A small contrastive image-text model, trained from scratch.
Model: 11.2M parameters, encoder arch vit, encoder norm layernorm, encoder activation squared_relu, encoder moe top_k, encoder num experts 8, encoder patch size [4, 4], encoder width 128, text encoder norm layernorm, text encoder activation gelu.
Training: soap at rate 0.0016, 6500 steps, batches of 256.
Rows from block 3 of the text encoder of a small contrastive image-text model, named by matrix and row number. Rows with one number belong to one neuron. Each number is 500 + 50 x the weight over its row's rms, rounded and kept within 0 to 999. All counts start at 0. Numbers have three digits each.
Before each neuron's rows are labels from the 100 texts, of 14848, where the neuron reaches its highest value: "fires on" is the input token at the peak. Only what is clearly more common there than usual is listed. The data: simulated fluorescence microscopy of cells.
# fc1: MLP up (text_encoder.blocks.3.mlp.fc1.weight, 768x384), inputs 288-383
# fc2: MLP down (text_encoder.blocks.3.mlp.fc2.weight, 384x768, transposed), outputs 288-383

fires on: "cell"
fc1.61:493444539460447550458561509563501567529409524530574510463407465408503583488489555451477535499425594480530565583407546482471407523548472438552599450532474507517520461502510513522503523440499452393477468567476531600489538594483563443503483461517516486573484380558491469505464538425381596508
fc2.61:556512496515564546508461451504477489476444515448509588503536547576452447542566563505477473403534483486467489508514543510483545406451413538538431577575448509502524583463517502511499505487541587522511610464501479473520494527519407583454504538528556566573434548432520591550499423525598505474

fires on: "long"
fc1.421:507595464565525475535476440472501505466465550514497501451515499462482504569573482544573420388518476530541466467526501521459487577454548482514543528625443494474506533562435420485475568449505514496595456526454513549586557490471513380540583526511524486506477516487493519529447566448522491504
fc2.421:500514575413544443511450565510529494514548444437425520466593597497449401487562551483449589515536540405550515555550475473514425401498469540497560539492503483511471437472593590479525536447537559485472511457454547556475501529488470581512383472472520556515477480473483560486534592541412477480

fires on: "bright"
fc1.186:601448546510538579540485510476616525496606532582595443534524472490522481490507485452581544452481435577464442486484448540491518440579567548515516461440500461561450555531503487542441499494540536437560485362548499386566490448473611566526434495508567554552511503426464533580459485499559587545
fc2.186:394469492510479499457570596466423524509441411459500571447482558475444463485511566485477457509452571451592502478529545546456548527387518553513540555494468479527569501484556464476497530428547400443483569496440538538480514561467419482449493468503425479514368534527504426462572538426449437525

fires on: "magenta"; "<end>"
fc1.637:452480479583521502477530507514484465463485439577553428481496426410475473597498494482574468473367532535484567490467486539419537623579540514499517480507536502551494489474459458539446485507528503418464478399539491557472417482506474412457539448491495571451452503483536404406479528593563536465
fc2.637:485579574456498474551513524485491454544482548381463569506543519470572498439495476481397476559534508548508368498613489436589530526491421541501517533459512499481524374515563492452573527535481470571567465545440519454513556519526516509525465511522502444563520476543397513588436402439413472535

fires on: "<end>"; "stain"
fc1.10:507542528624500404492441474492456501437435491497467507480471439441422468480557523503504473555485491590472484518513429522531468560428466396462469569456501484443535473540487517509427554545499484491527481494480398451549549477535534532553548540516414541593453567500560573506553467516609507592
fc2.10:483514480422539560548534470513522504531512549524393464487559474451558531486548451390515514493589563473557470464502482481518450446606602517560580481476499524470460491454560453529590487477500388558469594507512621530424503512416524495489329511480499444469550482546427565504426433436424559404

fires on: "stain"
fc1.294:516565535479459573480473442498532594595601475440543412504518476432528335495449491445545571442494525448465597466505489496422516522551560418445506634469487408538359557492489527421538502473603465514513548355489472496525527476533506398479422503485497586531509519481535545583476596587530575510
fc2.294:505529437495480516494533527529460508509434455522484590516545547511465591571543404557518551527436495516520519479484521584472553542483444534564492492409459554389526433583464467634390431529418598530552462605600514499478447541527538542490588491428462466491438494553467541449502460453520523456

fires on: "<end>"; "cells"
fc1.634:576540522543608501508533468503538454423576533373454540538507460527638544545555519455451452462437598475468588474488420459474600461533522468577478474553476567499487506500441480543528543564520429475451514481399512498573429564534528441549532527450452475544388509500606516488443507594440583486
fc2.634:488576471533413512414511582440397539510449469539510469539433531493419429478541506498553497446510496512472452514514545501486424527466465546484423509505472443618478505514467463483466427501374544511586458441582501467564489492441436539452429428565529445450497431494415444540500430414487502565

fires on: "stain"
fc1.345:540555541418558422609525453527474509441492545511564539533491498513434525486556388534454484476503488507547494495552518600493507583501500421486484507512487510498497571482469455481427568514489488423545541505528442479464511592487495464475551507541487497504498510515428622560524473543465540477
fc2.345:446421501502456539379544519534512536533470448488475499456450493468495438497433579479479479460486480462496519589552472417496496514515539522560522519492456399484530538524510502540630501460521546617426452493413595446499510423530561458566498517487437484506470472504628385415408470434463506441

fires on: "bright"; "green"; "spots"
fc1.567:463576504479485415472545514456554493486541503502492526580407498486482466464513468476545608511436447514572452484552450489432499482485518557496491503482553550475556484530469441504557517448492459554496547475541526497527393433488486509445494502503505440498420572476455522523475515516581606425
fc2.567:427543458551613431438442438444404457465512494550473529466599412626488473495581594539520454482508544503488465501492439443537461468489545450441506489517475481522395525595594539527480525489561521548551491452446504503471504447541519571471578543536481435477479454425523453532589569457446394533

fires on: "two"
fc1.141:609531568517492501529625502540372494552544510434539550525445457480543453495505586473548436569543548445482554451480535475442484536530450522519494487492524470458560520556457492428549430461468561420511503368386561554538522525462493506477551414498559511508471486510442475447600423504489497594
fc2.141:437409480481587628426565441442541507481483428555482516495503512555534457467509470549486496430416451458406539599557434463437532442510474526597478467420526555505451605435500494585465568458561427532414517634611460528492467426513435453515493568506500528548532530471438455540458582499565452399

fires on: "around"
fc1.281:610470497527478526587513520535428465547476441501524454506584513393432536455564485481547486533561500524527507503498514473493499509511534535561570526429482451555562491464467448448509426490424541478533550533501449539473521565378450552405458521484510456620472516557482514465602587464449517509
fc2.281:439567550529513470460465503449499558430553547550492511536499520550493523599440522538491571425456509426451530565532513499465390502441481472422534451646537523540511543447552570554504595536552431497462454487481461405556494444511526447553519584512484545421562564496502502564427426471490540560

fires on: ","
fc1.273:495534544512445411511409495467571460527582428491488594477449472500542483574444609442571549468499369487498526529475599520472597475549571432500537502464455421443435449567520487503588571637543483493483481590479567454559496448533590453474470597521523544457472506530524494459582462507455522594
fc2.273:529549501472585597460520434598527603497480561523405357565564478524453532411515415621561489599498492554603427512498508455466520514522547525412496431510519578474575494508476505557404467500409498455474509481528538469455537583527530574512496465528485438529496497470538491583423528493520506464

fires on: "ring"
fc1.670:519503503491533492646491438456465453511529445487424368444569491442570446430576564493497589551422651466458491475542522543475477530470505535513507432519561432608506558523589471407492456475493370465479465477493421562590560443456435489437461493507504481590498387485476594443548615526514510554
fc2.670:459523533548489489448464479608435532468477487490500500584412473454459506566466515555423504539567429524449502526486461515485477419524567478503540536531432522493535563515528510511514598477562591450584560512447533476480510534481538496590431501560449578483518513540489493578381469552483460525

fires on: "stain"; "<end>"
fc1.586:482471453547541461430451629451511532516515411391506500498433493418490531487537442469377516598488432529524475476531520497428508559550558505644469478430449502411498485435383471543507508462514466442487497432514575526545496510510524511528524467482503488522573465453446480507553554540484551430
fc2.586:563469463492524536449469424521527495454545515454452393518589510577481505491482494557544545435537562499507517497525579565510476494549526435437457473527485485482434549594540472458458474500562472482490473525532464486503497469428518442457528572498588417494459526471492539545450481507498443507

fires on: "cell"
fc1.713:579438590435579492480462557529605524568510514514496520426405417536524492556584542478570489530614387559479571491557522421525475559525533531554479480459463458473486581488547577463502517602446474561468441525519550485451530502604494493524540569484447491510486557532466368525429465517504551458
fc2.713:491569485565476451528511466513467448434587511506548571525543533447528471427416507514391488560439565454553452527488471601527547449432495487533470534526546547554517416512491487498495452467541563486477615451518462554564482483413482463557465421569555529466536491528481620445514560436465448534

fires on: "magenta"
fc1.269:439470529543441442429567430502403497492452549549502496453499544384445591515506503459503509384512555520481420512520484517494475427510468528518512545560506521568477479532539484595452547465530563462474488529475509433593406535564477504470502470489588540396513479472460515423491461514573451429
fc2.269:503487548493482492530462488454539485537586411537524482480502529510586486520484396536526484523545423424432605514440566489517526565449466472548483483460555439533520548520472445423480389542498450519500495459523491508443569438425488494497509494549538405475468481520500488614483486490428508556

fires on: "red"
fc1.71:587523545543526486498545475553503524550446499451530606529492604410479459549552444501457609425349504531495455588541463426491395555455530486604551533445554512440495533528517561475518497478526552526526452586449561536609490529455549476470521490554446447446447509604485476539590542578484440511
fc2.71:429543539477428463480448597442535418488531514542494466418470442548553405443518590488485345510579499467463533524479560563568573441578512511407420430551590508553532459592511483474543471571482412523491517461572498481467588465506478560528507535511504546515561511450468469469421443484543518510

fires on: "magenta"
fc1.138:578479509430400488440471481517521486494522488477421508529486489399574480519516423484474523395495526503489604551634614527525511442435472425534531571448507495547533511540579520510480527385528450404478511527472374494537510463368488587520536527535545421503520509516483476497523543489454541531
fc2.138:482556484546503512492607523450503491460495536460555454612567525552442604411465501450533475485490531449495463470446415581399465524561522442499539466554511517539420514465457468532546445594473530534518504525569564439420456596554471449540493517520434537478506594485480491485435435513605432504

fires on: "magenta"; "membrane"
fc1.494:523525462425483487428563549494420546500447576448491495480513502507423587527480521450502522490519534531592513398378478527527402453478561537468450502486489566460614466509460447451535485532413549583452503570453435488494454479454505471482456504554445463563585498522546419450425496508425481514
fc2.494:492461476555537472476467482418514409518538488569543538493499451494518489377484528553557458487469472390446510463623542478404521563430478527412504464554548487542450547497513517513512521462530436485528506528486492529489587479504591492527489474428558550509425467438463537567536458531562500555

fires on: "two"; "stain"
fc1.571:492466525501546495585553535599467550573547495496448612562490521526487423515519523477506410519573426534424425552625467455487530565577422476542456374490534447477480491488514452501498514531520471559532609545481455493513557495496488503570577453514483511428497545521526542482386533561560513529
fc2.571:463465508511451499410546513465526440472480597490561434452550534465537583505553497603475527477472485498537578460425514613523524440467486498518397578550438514444513571536513452517520615516479525464463489502516474494480510582469444524552424497533592490586439517533424462543528433490475505464

fires on: "cyan"; "nucleus"
fc1.457:429540466522516449501547580572499491492568548531418516520508486529555535432510503514442483422495492422451525521503546584493501449554596479509497416536521453499459498464451548579493491570454507447465542512479441479560472556432542451537500447544525543429466390529486412552575482448516500520
fc2.457:519489448513509493448550451452533531500480472472530455462438481490576534601489494466518460591556481592588483514525473503441533516469430403419392490395442536430452519528532444449413541423498428537513468466540545455519500459477424568470474596493497427556501559547501462464458430469431476549

fires on: "around"; "long"
fc1.20:493543521513476482569517575458516513404449526578466608494457480523462494503515465473440525498471560514505490472535525464592485526544537605529517577578516433443493574532505540612449432547474550526568571501526649505458490540489508544588591553421621437601422471502489518445463514465511446511
fc2.20:435478403489558487518391438490467533592480512419528468465553560481426468459507531529482446472513515453477485505529507582430447426480451410460583449410456520476508476395533447376551534469480384446522413524511469468553450397476439466500478402550496500482574490407482486555497466537527514473

fires on: "ring"
fc1.84:525458612520563553593439482465442525473512413414491498507478511516511438465531522413483468526483557538483510474510479491458506496518525551498561438422510500472498544513518414479523476516451495506440464433589433592503558428475484411470388552445514452580458555655510606529536543541545428562
fc2.84:477607451472498528466409540535515517517497528459497501462627449510414525609484588509507551473504528457481494502545450524497427487424562467543572587583423489479515515419531576531567558436509491422517573434386520411534551531460451576513533540498415536463581511452507421532488481536451550532

fires on: "stain"
fc1.136:412452444509436465420508502516463508428501527447516537579426522405606430496607506605426566597487575555434548484492482413542529435480536483577510605571462382559494588477473436532422523462456438478452555428447497505500453591574538532551500536446511527461445463451534491482552475475557516550
fc2.136:525501494447584505475498499441541549555480572516425477385546522536398567504473523432565539464579430464534464468430443567536459565501500498439421442444566603537590465489514534452558442577523551549484431553535491444548552488470451478484579556494576399634519595517486474491582516534452486447

fires on: "eleven"
fc1.373:508495523576502473465415568440453488462599528511571518443447510462442511551528449542480615545482524576404510441540480479408492557435552438471556497508518509552488470602431472484418575447616517471389501473498572551521500557561554427459474420483515389544494403478468425418473513490485440503
fc2.373:473493507418521558521535487527569464572437502494442501562481583543549481506513553451509392516535416446530473582545541480565533505570436454553423519509517504441522538410597502468590462616413493569577522556507448447468507390447433535536483557590449508414478617570547542531484410468467543487

fires on: "<end>"
fc1.346:580499506518564538394470582510491471462514436465451430493529457597504531485518540566477518541597469545480481507473465549520527484570553498503478522461459450496515563518460485484518454467473487528391498482416392524476548512448479472516509460429503463403500530437519482512541532479583486518
fc2.346:462469428508408524567513470554559530598507582535487489568426561357445479434446424517573468500497472497537462435539512507432435556514456503471534492537475487509447452416548509490470480470463476423514446546543526522495430528613520539408501558580534511521543513601575482465501434478448477546

fires on: "<end>"
fc1.662:539492515453483571481479444526487484458527528472442436537410530619578528464422430469480497481513547488492512414497493568512491583526585493469526510555510485496510537545533420583506435546517490494440526522419537523574477483548472455471547485514520502449458454441431466500597440554540536463
fc2.662:464515408460434441458524526475571475506429482523473524494527516470459540503516590489614493464488452460460462518482498499568545482480504563559472517508548506435481456550494518483521562478504542527651449490643482552527608543403506494461500475465450436580577475564627506475446521583411478457

fires on: "two"; "red"
fc1.13:564478567531491466556522496513567495528527483439551473467558477428555474505589574571524484502492511484493401591504512526475551504441439556404575518542499422524514510545496528505479417472485529453481495546478440519535577469517556420506459532501602457458484488433509426569458570525458444464
fc2.13:458570471526443498495523513515520483419470514510464566445459560518472480436454462525535485460521515502444574500440450565464465456538460535551506506490416577553514494447557366448502545561414460568470520527437516503539512671471447539432490500541544514491481488513485592409506423589473515602

fires on: "yellow"; "fibres"
fc1.99:526569474506470491545499486466468562509557426616525498397483514511380461514486477506522460435499550524433529536488558527527486552529447560453549468432579499470570482518513497559614513548530603454545460532490488512512428505487591439483461445538562461444409463566561476425493515477482517552
fc2.99:483483496473548520447455564543452477447462468371392546531528452540588500489495532521515512554468534502636457449503455448463475553501495441540413487541458448447468540479465489495438500476446491526432473438502495489478542430536427560508416592553531501526590528496440526605518503555426454502

fires on: "magenta"
fc1.130:556414520475534517528496523487503402526475559490494475536531478504505521412467533450533576554449576496480469431586487523477413488479634449634585499517528554472541468451479495439444540423467511457500533534519422408497416431442547575505540545485562488454538563363497457453513505468570565631
fc2.130:421532499477492439447533465506592553515601482587552552500500616450485551511587496534449501525577454498502430525388531531449524529469483561304527439486444457539425452530544512549509480593515457497499463448475548533417505453505463513408446414491425576501437421596499595501450485553517450398

fires on: "cells"; "<end>"
fc1.593:500558585516609413495567531524596535475595393510591508519554590412490440560424555475445594552465456567462559439516392562500434500553460567552447531614507536486556471515520477538429472420553425476489615482504486457514421492540459508488490476454498480398410472538519431396502542561485523506
fc2.593:542456470501376617417465509465474451474378564526508424518417461566490550461475455517433499386521535463443435452474571542451580522456612421392489479381468500513467530479440448394515575598506600480546400437492505586448479442490542420462513518486587559578460506426615561475427469447420552565

fires on: "cells"; "rim"
fc1.323:461470500480529504562542482508516404435581552487507548466507469558530460484477562480475566556547445631501502535426434600404449469516501487582546491510468480533498497497478420441493426507429469417481453441488436630459405544500500489476510457464528506492435508552578437480503562456459434570
fc2.323:541566474516404517517425487534491508552511490496398502456530525470502496508540394469495438438459542446525512556517500456469571468471460515445480471560507435488499496510536553538538581511523473478467487467509467433535445445511537517476472509532451600495610532422485569534538433548602471464

fires on: ","; "thin"
fc1.676:403418509514434594511559560553449511489548447556538455491504591576496468473572498465560510529453568479503464508514450427453492460521545522595498471496425585491506558502522440518556534472451502525466595543440566447506479573446497481483504526508516471449439517561546568432521498407547477575
fc2.676:593573509416553427517425488511541471503386562447443534473499474421532518529430516523595451529559522498493574454479558561526563597442450467459510501517569506526447506454483487508492491425533468537530406524570386487479485461495488519542432425495507504506482521425515458554483516562465525437

fires on: "eleven"
fc1.228:425521443448436524388464466452464497543478519540574391505356564541513454454498550566413521427552520505567553549522561452554520537438458484531476505576499477515570489522486519502491478461533502422490543392546433467394359582545510446541552537473455585574575497544425506424394488466465486441
fc2.228:532428463459595492598557461548514402513451482457463518509576405526426497549552492456557511599515528516417561551537523462434557432521429500516535480441557490538462514409501537445511544506562491540557487500455529574521551460432580441478482468491552442404453479453485473544517541544454417577

fires on: "<end>"
fc1.377:548502535577495445600536448478456567532475442541480519422506570476334466537488526410539521496441353459541588437609441546458423502507486504447427393445495472534431459521522456430455530532499531508480509420507457554434443404554539576483485518492493529406447485399479492424536503560442594494
fc2.377:494401466505466526503439543539530540481515376507547480505437482394491486452498490456510481458528496473550511477380496540527416552563533459559562542526495546430564483488501492525444529569522502499442513578426591492553409490483456380546516450590482489570550478576483486534468488512548470489

fires on: ","; "one"
fc1.140:450415479593545525517504445526507547497521567470462492472608418555500541488554531436449452513488401415502511514489527453450434456525491454540507538622500505452553580471559447521443560492457418597425498463536468425553551550476525508503518512467460435476573531543515539459450467536546481442
fc2.140:495602500407423511475513519492481516521420470509557545538479558513523461528425490550538498468475609572489505475504536547494519537507547539476414463431452414573437464514426516545595389513468612423493527516512550569445507482528485590452559448585503525509428483484500472561597516509410545536

fires on: "yellow"
fc1.597:480524527542469568486592566530449477501569552502527540523577489492575439508493488431543521502523502510486454519563547566475476497609464472516545452454486550559526506530519498472483440458471513525460512426486417489595469438536444475457665532447414402466402436480512414503550538530578458465
fc2.597:488559459454538460558522468503560554476415452537481485519449510540507533468533498565542445462502483481440434432517492464575494535385557550449479510569597475454509479500460519548574522543526555472512517524456473487482427534424550493483396582559506500508645573496461552565480516510379590503

fires on: "yellow"
fc1.75:556453407520496600476516471406472488473415435506418508525540586451524526533482612466530469468464531495458435397442538518509576520389522467495420444543542475488480485520548459463564433576489622488554419507480483481545541517406518499446505438451453449523535392519519424492433579561499497491
fc2.75:479468481527414459419514516470500467422498494549505529551586508512442478606436500570454490481511466485604485510508428508431507567565496462468538499547492560468477473473473619516412538400508513508438502529539462500490410525535472397491549637528544451516520527506487483544534514393484431442

fires on: "yellow"
fc1.51:534506436494549525513569483570540386442553542453516636510489510438525439543501575418545573521455565544590565518539569463402401533581507578530510485474556469463501551503458522507469480538485556531510410435468534630549451593511651564526514545503565416460508499563550512488458471542519524549
fc2.51:440598450522567441520573542511433508607500468483567389499437453558545431509500420514503480525470454474434438535428339505509490549366490405431495550436494602509432456532519526454559509489512491542534557515493460437417521424528424380530449467540474573546528522528482625517406519529432483532

fires on: "red"
fc1.703:519524462476494622514428442541413423516468498459499495492497465545471497438467452467542541427506551402468537501556484431665449515539534428498490506552455559554476498483503509509481445429590434505471456518440453465468400537478555649539467490502543565440412486505504441449474387497566528603
fc2.703:449476539491480381543588530454589579522563485501422486487480586440524532617455496504466458551442493573503496488392460622422505471426513558446541510475578433440456494523521497519489498546529464502510518563540536512496560445496463496490487413484417501533512519466562528506576556594496579460

fires on: "two"
fc1.187:523521513397455531589468410515595517516405501521478436527565518487498482455481548533491434537551544466439592521433531543380485481496572534507501533470570479438486545528595446536480446536531401410454493445521569503468440493559527501509509544402571480582503515526571480522500492525528492535
fc2.187:499470481497560525520544543556447499464577602526572551452483504468525545528534448458547529440534450564594479522580461480519457517528471469567510485516406515496451537478525466480524555450493538593512520524448482458550508479443521457537444437579492536523447552449421597400504419477461555437

fires on: "cell"
fc1.102:540520556431566438577548483463542448530463478453437458484518494532529475532543482459573477547579565469447549546493498472543490526457492444459449488481410574496433436510429455568507515536460564518507474518495438533449524526398463487424570545433441539630536472524538538422550410499526487506
fc2.102:492558484490517544462500499530436474478572589533484586432498476489487473455414513443435590386423483573540469442439551589535482496567540524533563440494545494531598553497565489423448518549514502473458511547527581493588483513502480484569413574464488518425583531542581505494427542451440535474

fires on: "red"
fc1.739:503498522489469446552382489549530498582583490534494510589509509520500522532560422461425383511466614547533564484558448471428506518498503493582474550435508455476506451543500572491458458559584594470513453494522524572550426477494555538577477465615497471494410563531454461511533453558555551540
fc2.739:450468461568463542403555479411521493456502421507528437410580524435533504537513549552520517431425411457507475432475488544586484511414395519442550470540500574486498394570572524518626546474435497469551459574449493474485470481544465502481447580488521532509581454476474467471542496480553479460

fires on: "cell"
fc1.612:472512514490524543464410498436509581492470609424457577505455468546541415474464460473551528564588538459438425517571465479467546486471452506552479496492552550552534514445413532519446586488431468427538455555485457462447626455479464536442438430560478479452497546535476506557593530381478500508
fc2.612:429510495517504495498528523457448437540559473489532356507592474539467502487564538559424538408483560455589518612497528529512443489517514547480463476532410472445503507538540460561544425476568489528442469459486546591569480581498513408551544567425585474583489503504511579456462490530535540577

fires on: "stain"
fc1.701:446546603596521480562518518456548574614429477502499466525450503484504507441574453589528554528493563472518508409560361499476441531540467610447517591471566441436490499479539508557493430520452539520633586489462485525495592543535422506551468444525493512383515558395492584514628453512565455562
fc2.701:569499462473489586360527523494463444471536519587532501426477542512514497547459571460552428410490463492494516496502517542510509551458547524528516442514487534564532460500593476521577505549446457564455425521511477382479494562511599484524608536488492514497469475603526459570385492494668563428

fires on: ","
fc1.549:555554511553498530522431453544455428555455549544558549559481450459491501514574417435500517427527447505474449416523527493417524538555555428472562473468514416540497555557465457517483499432498433519506514506501509451438503519523427406455484469496470421417540439500435582413606510458452487476
fc2.549:414426528527553526463595538532566441497603509462470423470440515568517512490433424500532513479512498565542543488492459515548536459512489568515440555574518480527505494471529558489477477548559505479428502495477426540531434543520538593561501525475489495502464510565520375537469534558474528480

fires on: "cell"
fc1.414:442543541411488581515472441472495494471466517525478530480511452538492454511541532480505488553551340533540552495410494487567512435511525431445491568518536572539564563458522500439524470502560513551445534570421462527534581508452493551425510400513490475571434560493521605563472472514547539593
fc2.414:531451522531564478484459560557526536602542514486572505513505586482508515445512459565517556530484659492466506512490551544366437477573459547577492500509477516493430513506568516598471470490373393502486365479529511447521445526533489551584469465503513509491569466492494483511515570485415485480

fires on: "red"
fc1.479:457435543505516449458507555575536544516524544500519597465507483436465485576511457505581515427378619574494577500433484560389512435559495536463476444478551538387501557448479476529438591520506537503553456506503491509555447555487493501536544497431464532537534573510470444497463505533471539516
fc2.479:542545455424468565490585415490492472475485461552460488482545403590525496486531512482466387561514417483582466547492504533570452523521477495526516588529473448609554443550538514428602360481502507491478529584462644505500539447476474532488479491607511429463444419521506562471538508511532479505

fires on: "stain"
fc1.740:550566449500506568485477472461482469570502488482504498545451506535480503401511486628558469466449468548424424495513462526437597536552503490539450546474576516536600496494579530472467470465526520454487482481605565570488509485479519594539441459477537538494488427528465439489588480499528552557
fc2.740:457458535519467498502551580520543579483489527507482489486538445509513467591558504430384554496550531444592539507565461441560482465484469547492582502520394516519489513569451485541548487561583590545524463497445468419480541541527471410482518435512549576548508587434501562472464509554476506422

fires on: "eleven"; "many"
fc1.465:504482506444465526501542468530539556451439568496458491459561543456553421378569540485516493528372596484473431468490408529499459538487606490499553480417461495497470582475522515484591439568471486475499503431474486506505539501524533539546487541381630504483470425523362525445505480491560506495
fc2.465:436415485544526440475508588401477413550603420499565449500456451570475579517437470415494484525560481406478537525478568507607509473531446542475450548533515552574456471508542451512414562528572531553511476506543453457511510548430545480495547430590409548470421486463532576577470571528484530669

fires on: "long"
fc1.502:457541508534493466506450485570482464486527576481533426501543423490559477582557549509515442451550490594467581458497569523566551482430528534478464488529455510604526489462500478444427563518450543578424455470475474606502415539501501481504548528532570464514556525495422630517496626501399535494
fc2.502:542563420528522571559421485424447517516498365474491564468449500560427509459474411472454529525546502396582480587546469463409451435532468458511570429503458483421536504465471635522570461493636481473516618510498509445443592513499501507481419492510502511558536463433546471581488491436506483466

fires on: "cyan"
fc1.564:473538511566450571567452481565601542476505559563566545506431440572564443598540440464543504512528475477562514459443468431482438598518519414536385526435523460599475505530500551481501550565500520471541442534464504529443544452473536480501433516498534476534505560504653546461486417529576520617
fc2.564:524526393572435451428481503413486507470499469512490553505556547537440544453450563435530492424402547556552548555615517521520605491508458520448561467449550557495379541535610483514537466436477527482401574515546451476576442484484530585537442516482482510510486627517428474523423629465473500362

fires on: "long"
fc1.198:548582457564543531463513573514477475450490519417522542574512477552570528528551514506485458510464499422498595496464487562531566523555489559495488481550475534501519590560425560467453548438521570463505486525472544606595445507500519458485521487496529535522503475500423571502393555475420580560
fc2.198:491516521464497487510480517479455485524542462635512494388572553493395441521545497544521526537563475474541530582446515446464447435404493556482525478463501476496500493390611504502558536456559500468500594504534483513495560517521411486425519479476521543507551453372483463490505599435531388550

fires on: "yellow"; "bright"
fc1.466:488535524371454441495519543537485440591483492521530452511510535509511584505511508534567569544645440501523487560585509530510473468582464502577523469580521486614469520428522427502523474562524584484497486511468553534427552480533525504501445498450540533484554466407426523477596475472429624493
fc2.466:541514498585459481468451490482496572489475477511484517509437515498549476448462498517454438502320493537514491410530498537489514535523516460458428536417478526523568464559428548487416532445406413530523473510554390514570469546481492528447542511523446453541492556522643497501483450525567444527

fires on: "long"
fc1.741:562592441451547426451580506444462534483499423587490467510443529474572446562610456544474549558489454460429500573550528551504571558483494582507525435433412458591431489453445434469508525408544492501555422461517471530507495605429590454533471520447525492570482525427450567508382516465514582455
fc2.741:463541504522438453600464533551477436493485461431451557442527545514469584478475586382537445476570625352553617536522453472468481449585480502484560447568521616454477537597557557494518555419541515449410549524489570543505500528447450512529523397491578442510545585443501510484492553422572470491

fires on: "two"
fc1.290:476479515496551487559556432495515493577556504426489517567509502484494441474518565473519522515473555458524511453475423493459543496562461462535491491521558581497546533550408419470580510577582475512547475374483481483508518441518533427527546424459487614419578490508346470555459437488522495441
fc2.290:509491454497517546392465543549479566513558478529518498515528505534522524484509459528485445467408513622473631542509482566525516491431392502517524448490520439602470469442458559505463461394483512453359501584539528361459456565540519599513502505505562541541410577469486462505516471478493399554

fires on: "magenta"
fc1.716:524447571349579455591557474495463488499517498507502488515519514536424526485476494392468509533416418511521442504560456463462504462543546469514522464460488523443434495465507397486567441534498479535491534535521423555496578445502570513509407584463487475483510457468457531497486479538597543427
fc2.716:494480471654524509474480503542456548504568587541491512500500559471500530456509491581536569436597520532436495444484626532441431467498500512367496570570489478544624484468453494620489509489449535500468391414460598471434515509425414499440542374483438521510497559464486514523532504551481526546